From a checkpoint of a small segmentation model.
Model: arch unet, norm groupnorm, widths [48, 96, 144].
Rows from block 2, named by matrix and row number. Each number is 50 + 10 x the weight over its row's rms, rounded and kept within 0 to 99. All counts start at 0. After the name is the row's rms in percent of the matrix's.
# conv: 3x3 conv (model.enc.1.0.conv.weight, 96x96x3x3), inputs 16-31, a 3x3 kernel for each
conv.55 092:47 43 55 50 46 56 56 56 51 67 48 49 56 57 47 46 43 47 56 43 50 51 49 48 54 48 51 50 50 52 50 52 50 49 50 51 45 52 58 54 26 44 47 64 47 51 50 49 52 49 50 50 48 49 62 54 42 50 42 41 65 50 60 48 43 31 50 50 51 52 44 49 53 47 44 38 52 48 46 51 44 40 44 51 56 44 50 53 50 50 51 51 61 53 50 50 54 55 50 54 49 50 51 51 58 52 47 42 49 59 48 53 55 48 48 50 49 51 48 53 54 53 50 48 59 52 50 49 50 50 50 51 50 50 52 49 50 51 45 55 48 50 44 42
conv.56 101:52 48 51 51 58 41 60 49 41 53 36 54 51 43 53 52 40 60 51 48 48 53 45 51 53 44 46 50 51 49 49 50 49 49 48 51 51 48 59 51 57 47 54 46 53 49 50 49 49 50 49 51 50 47 50 45 61 60 48 60 50 50 67 48 52 47 50 46 47 52 45 51 48 42 50 50 54 55 45 51 50 32 48 52 67 00 72 45 42 55 57 54 49 60 46 45 49 41 54 50 47 51 50 51 50 51 52 51 59 47 43 46 41 51 53 53 52 49 47 44 50 45 39 52 51 48 51 50 51 50 50 50 50 50 50 48 46 48 50 51 48 45 54 50
conv.57 087:45 47 33 29 49 49 44 59 48 46 41 49 49 52 50 51 43 47 48 51 54 50 50 51 45 51 52 51 50 51 50 50 50 50 51 50 54 45 44 49 44 49 50 54 51 51 51 51 48 51 51 49 49 50 60 60 57 53 52 42 42 50 59 30 60 52 42 51 79 53 49 54 49 59 53 61 46 52 48 47 51 40 52 51 47 33 47 51 52 54 99 40 45 52 35 34 37 43 43 63 52 49 43 51 40 48 52 51 49 51 43 53 50 46 49 50 50 50 53 44 51 47 52 54 54 54 50 50 48 50 50 50 50 51 50 19 31 51 54 66 52 49 52 44
conv.58 093:53 48 47 53 60 39 51 44 52 50 48 48 51 49 45 52 49 51 49 50 50 48 44 45 50 50 54 49 49 49 49 50 49 49 52 50 41 54 51 50 50 78 49 38 50 49 50 51 50 50 51 52 50 50 52 50 52 50 47 51 54 48 46 51 63 43 53 24 41 63 54 58 48 48 63 48 50 50 46 61 47 39 72 46 53 99 50 55 48 43 51 52 52 45 73 51 48 50 37 46 50 48 51 53 52 49 51 58 50 48 52 55 42 43 54 49 51 49 50 51 55 49 43 51 49 47 49 49 49 51 51 48 50 50 49 54 51 49 50 51 44 48 51 43
conv.59 097:52 52 61 45 60 47 42 56 48 49 50 41 54 49 50 52 42 50 48 53 45 46 47 49 40 50 45 49 51 50 50 50 50 50 50 50 53 50 54 51 50 48 39 81 49 49 50 50 51 50 50 50 48 48 45 50 43 48 52 53 49 46 53 51 50 52 73 09 48 52 74 49 55 47 49 52 49 49 43 51 47 64 45 50 48 37 51 51 29 53 50 44 54 49 47 46 50 53 44 53 51 49 50 48 48 46 51 49 46 52 53 50 53 44 48 46 45 49 54 44 53 37 50 54 54 51 51 49 50 52 50 50 50 51 52 46 50 50 57 59 50 52 49 48
conv.60 086:44 40 53 52 46 52 47 56 49 47 51 51 47 52 44 49 57 41 50 50 48 53 46 50 48 52 48 50 51 49 50 51 48 50 50 49 50 56 52 51 49 33 40 45 47 51 50 49 50 50 50 52 50 51 41 47 50 46 54 47 64 44 53 51 72 44 55 76 40 54 41 49 51 52 52 53 51 55 49 50 60 57 21 66 68 00 56 51 50 48 51 46 54 23 27 56 51 30 53 44 42 51 51 49 52 49 52 51 52 38 44 55 49 47 51 51 52 48 53 47 48 48 51 51 47 51 49 49 51 50 50 50 50 50 49 49 45 43 53 52 50 50 51 57
conv.61 095:50 59 43 56 47 48 62 47 42 48 49 51 37 49 52 52 51 49 47 49 50 47 49 53 50 49 47 50 49 50 50 50 53 50 50 50 44 46 50 49 48 46 47 51 54 50 50 50 50 51 49 48 50 49 54 46 51 48 51 46 50 22 34 42 56 45 44 52 38 55 44 52 42 56 49 32 54 53 51 90 40 51 65 51 48 43 48 46 50 52 49 41 52 61 52 52 51 51 52 43 53 51 50 63 56 51 48 49 60 51 51 47 85 62 50 46 49 51 50 49 50 49 46 54 44 45 50 50 50 50 50 50 49 50 50 48 48 51 49 16 49 50 55 57
conv.62 102:50 49 47 57 52 49 48 45 55 48 51 47 47 61 49 51 58 38 45 45 50 46 53 59 49 41 50 50 50 52 49 49 50 49 50 49 49 53 50 57 48 54 50 31 57 50 50 50 50 50 49 50 49 51 49 49 52 52 54 46 53 50 52 50 57 47 47 52 40 54 51 34 49 49 48 50 50 49 46 57 50 47 78 36 49 61 48 49 47 51 42 54 55 46 82 49 50 52 53 50 49 48 53 52 54 50 53 53 48 49 51 49 54 51 44 49 55 51 47 50 52 50 53 51 43 51 50 50 48 50 50 51 50 50 50 49 48 51 54 56 55 53 52 56
conv.63 096:49 37 55 53 99 51 54 50 45 52 51 54 49 52 47 66 22 51 54 54 51 51 48 59 48 42 43 50 49 50 49 50 48 47 51 50 43 51 53 53 56 42 44 48 50 50 50 51 50 49 49 52 50 48 55 53 50 46 52 47 53 44 54 52 64 51 44 61 49 49 50 49 51 51 45 49 48 49 46 48 54 42 40 56 81 53 39 47 50 53 47 49 48 49 60 51 49 33 51 50 54 42 51 48 30 53 52 50 53 50 50 47 45 47 53 55 40 58 51 45 50 34 52 39 75 46 50 50 51 50 47 50 49 49 52 44 45 50 49 55 55 52 41 56
conv.64 095:55 54 49 86 27 53 37 83 62 59 56 46 50 51 44 48 52 57 57 54 53 53 51 47 00 49 54 49 50 50 50 48 50 50 50 50 54 46 51 46 54 43 51 52 52 51 51 50 48 50 50 50 48 50 47 49 48 48 41 50 55 49 41 52 33 49 46 54 52 56 56 51 52 51 51 56 49 49 50 52 56 48 41 59 58 63 53 71 56 46 61 31 48 95 40 50 45 49 53 39 55 53 52 49 52 51 63 59 61 45 45 53 87 52 48 46 57 51 49 43 40 50 46 56 48 50 49 50 53 49 50 50 50 50 49 58 50 50 51 49 51 44 48 41
conv.65 090:76 39 00 59 29 49 50 50 47 50 49 51 52 54 56 55 47 47 42 54 53 45 45 49 49 49 50 49 50 51 51 50 51 50 50 50 68 42 53 37 52 49 48 58 52 48 53 51 51 50 48 52 51 50 21 48 61 52 99 36 47 51 50 52 50 56 41 51 45 56 42 48 50 64 48 61 72 43 51 52 49 48 34 48 48 33 50 54 46 45 54 55 48 47 49 49 48 57 51 53 46 49 60 51 46 54 51 51 45 47 58 51 50 54 50 50 56 53 59 47 56 45 51 50 48 49 48 52 49 50 51 52 50 50 50 46 46 41 44 55 48 43 57 55
conv.66 116:51 21 49 47 51 63 50 55 53 49 72 53 49 48 53 48 40 45 48 44 42 50 84 50 45 50 54 51 52 51 50 50 51 50 50 50 52 48 49 43 44 70 51 60 53 50 49 50 50 50 50 50 49 49 50 47 35 46 51 46 55 52 49 50 40 38 47 52 49 53 50 48 49 53 52 52 61 54 52 51 46 55 51 54 53 25 53 52 51 53 48 50 44 55 14 51 50 52 58 43 47 50 51 84 61 53 52 46 58 47 28 48 88 99 43 53 65 54 43 51 55 48 43 50 41 52 50 51 51 49 50 49 50 50 50 50 61 52 46 41 36 46 52 50
conv.67 094:49 57 48 40 45 69 55 57 39 46 48 55 50 44 56 42 52 46 41 52 50 46 49 49 53 55 54 51 50 49 51 51 50 49 49 50 52 44 55 46 96 31 81 32 46 50 50 50 50 51 51 50 50 50 43 46 58 49 49 50 45 52 51 44 48 68 46 49 53 48 47 47 44 53 49 54 49 48 51 51 52 78 30 53 18 71 57 40 53 46 47 50 35 51 44 47 45 40 51 48 49 50 47 52 50 51 51 53 49 43 51 50 53 50 47 45 48 41 57 57 51 48 53 51 52 50 49 51 49 50 49 50 50 52 51 46 51 49 50 40 56 51 50 55
conv.68 100:68 57 66 51 35 49 57 55 52 49 49 51 49 50 54 50 57 51 52 60 51 41 48 54 48 50 51 51 50 49 50 50 48 51 50 50 52 47 50 51 48 49 52 52 51 49 50 52 50 48 50 51 49 50 46 51 51 50 56 52 47 47 43 43 49 50 45 46 58 57 46 30 52 49 52 55 40 48 50 50 51 57 49 54 58 63 48 43 56 46 45 52 52 56 51 50 48 41 44 50 53 50 56 43 52 42 51 49 49 54 55 60 50 50 54 49 51 52 50 51 51 52 56 51 45 54 50 51 49 51 51 49 49 50 50 38 45 43 49 49 49 47 49 54
conv.69 125:43 57 45 53 61 46 49 48 48 62 54 49 48 49 49 52 50 48 51 66 46 46 53 50 55 50 47 50 50 50 49 50 50 50 50 50 53 45 51 51 40 47 36 48 59 50 50 50 51 49 51 52 50 50 53 29 53 45 53 54 50 50 59 47 49 52 39 47 57 45 48 53 53 46 50 48 55 56 51 51 51 29 53 49 60 28 52 53 50 48 53 48 55 61 33 58 51 50 54 47 54 49 55 56 55 56 51 50 46 47 51 46 50 48 52 59 51 48 48 52 49 53 51 49 50 52 51 50 50 49 50 50 50 50 51 49 50 50 42 46 53 50 44 47
conv.70 092:55 73 48 60 34 42 48 53 63 53 43 50 49 46 51 50 52 51 51 51 52 60 68 49 47 41 57 50 49 48 51 49 48 52 51 49 49 60 55 50 49 55 78 48 40 49 50 50 50 52 51 50 50 49 54 53 50 54 55 49 43 47 56 50 31 50 43 51 83 50 37 51 40 54 50 51 97 51 56 51 31 52 46 58 44 00 57 35 54 47 57 53 49 47 45 41 41 50 50 50 51 51 52 53 50 38 43 54 50 43 49 49 75 44 48 42 48 56 59 46 57 32 53 52 50 49 50 50 51 50 50 49 50 50 50 28 52 51 50 51 49 52 42 45
conv.71 104:44 60 36 56 49 35 51 50 53 46 49 48 48 49 53 49 49 52 53 52 49 49 53 49 48 46 51 50 50 48 50 50 50 49 50 52 46 48 51 50 50 53 47 50 48 50 50 50 50 50 50 50 49 50 58 00 47 36 75 56 64 58 61 55 56 43 42 57 49 54 49 51 50 49 50 48 49 50 50 48 39 43 54 51 51 45 54 49 49 52 48 46 48 47 51 74 50 46 45 50 51 52 51 58 51 47 50 49 57 49 53 51 78 40 52 30 50 48 45 47 50 46 52 54 55 49 51 50 49 51 50 50 50 51 50 56 71 47 53 20 51 49 52 49
conv.72 089:41 49 71 53 39 54 47 63 52 46 48 52 51 61 50 50 52 46 48 48 52 50 51 52 53 57 49 50 52 52 50 52 51 50 51 52 47 50 44 54 58 51 50 52 49 50 50 50 48 52 50 49 50 50 50 44 46 48 49 51 47 50 39 50 50 46 57 53 51 48 49 52 49 45 54 50 51 51 47 50 51 38 18 51 25 00 57 62 50 53 47 44 49 48 41 54 52 53 47 50 50 53 51 43 52 49 51 47 51 52 59 51 52 48 51 49 51 50 51 42 49 52 54 51 50 54 50 51 50 50 50 50 48 50 52 53 53 51 47 53 48 47 52 48
conv.73 118:52 59 51 46 46 53 50 45 54 48 43 49 52 49 44 52 52 47 51 47 53 47 59 42 50 50 48 50 50 51 50 52 49 49 51 50 49 49 48 52 41 47 45 63 52 50 49 49 49 50 51 50 49 51 49 53 50 51 48 54 46 47 48 52 48 52 49 65 50 52 49 50 48 52 49 49 48 51 49 50 56 47 99 52 57 00 54 46 49 47 56 49 50 59 07 19 55 77 50 50 52 47 49 49 54 50 55 53 50 49 48 53 54 49 49 50 49 49 51 41 51 50 41 55 47 52 49 50 51 50 49 50 51 49 50 48 50 53 49 47 50 49 50 51
conv.74 101:49 12 45 54 24 99 51 52 51 48 48 45 46 50 50 50 52 58 51 47 51 51 43 49 48 50 52 50 50 49 48 50 51 50 51 49 45 49 52 51 49 51 52 35 42 50 48 50 49 49 51 53 50 51 48 47 49 64 54 50 49 53 56 61 68 64 50 39 55 51 49 49 52 42 46 49 47 36 47 48 52 49 50 46 52 70 49 52 29 57 65 38 44 50 11 00 50 51 42 49 58 44 49 49 48 51 37 49 61 50 50 59 57 49 49 58 55 51 49 50 55 67 51 48 57 49 50 50 49 50 50 49 50 50 51 49 49 51 48 51 51 53 53 59
conv.75 091:50 38 48 79 56 51 63 48 66 57 53 50 44 37 50 47 79 52 50 51 43 54 50 51 49 58 47 52 50 50 50 50 49 50 49 48 49 49 52 69 49 55 37 19 55 51 50 51 50 50 50 49 50 50 55 54 53 50 37 37 52 50 53 52 50 51 49 52 52 46 05 56 55 46 46 53 50 52 66 69 50 23 56 38 47 35 54 48 52 59 54 53 51 54 58 43 51 51 83 47 50 49 53 55 50 55 44 55 50 49 51 61 54 55 49 32 53 49 56 53 45 42 54 50 46 45 51 50 50 49 49 50 50 50 50 48 42 46 42 58 48 49 49 48
conv.76 114:57 98 31 72 00 44 50 38 56 52 47 45 49 50 53 56 52 51 53 56 49 49 47 47 50 54 51 49 49 49 50 50 49 50 51 50 49 48 45 48 48 50 48 48 48 50 49 48 50 51 51 50 49 50 48 50 49 50 53 51 56 53 47 48 50 47 43 51 49 54 50 52 53 50 49 50 49 55 50 74 46 49 50 63 69 30 50 51 52 53 56 50 50 58 49 50 47 50 52 57 52 51 52 00 80 36 79 49 42 54 51 49 31 42 54 54 72 52 52 52 50 49 44 57 46 50 50 51 50 50 51 50 50 50 50 45 55 58 49 56 40 51 64 43
conv.77 106:46 63 62 47 12 46 41 50 42 54 46 44 47 51 50 49 53 46 51 51 52 50 48 49 52 42 48 50 50 50 51 50 49 50 50 50 51 60 44 48 51 44 50 55 44 51 50 50 50 50 51 50 50 50 48 37 49 39 61 53 47 51 47 34 62 45 58 11 47 43 61 51 52 49 52 50 58 49 53 51 51 46 54 47 48 45 55 46 49 53 51 46 48 52 50 56 45 43 48 48 50 47 51 50 50 51 49 50 52 47 53 61 41 43 45 80 45 50 37 49 55 50 48 49 55 47 51 49 50 50 51 51 50 50 49 57 52 53 50 54 55 48 46 49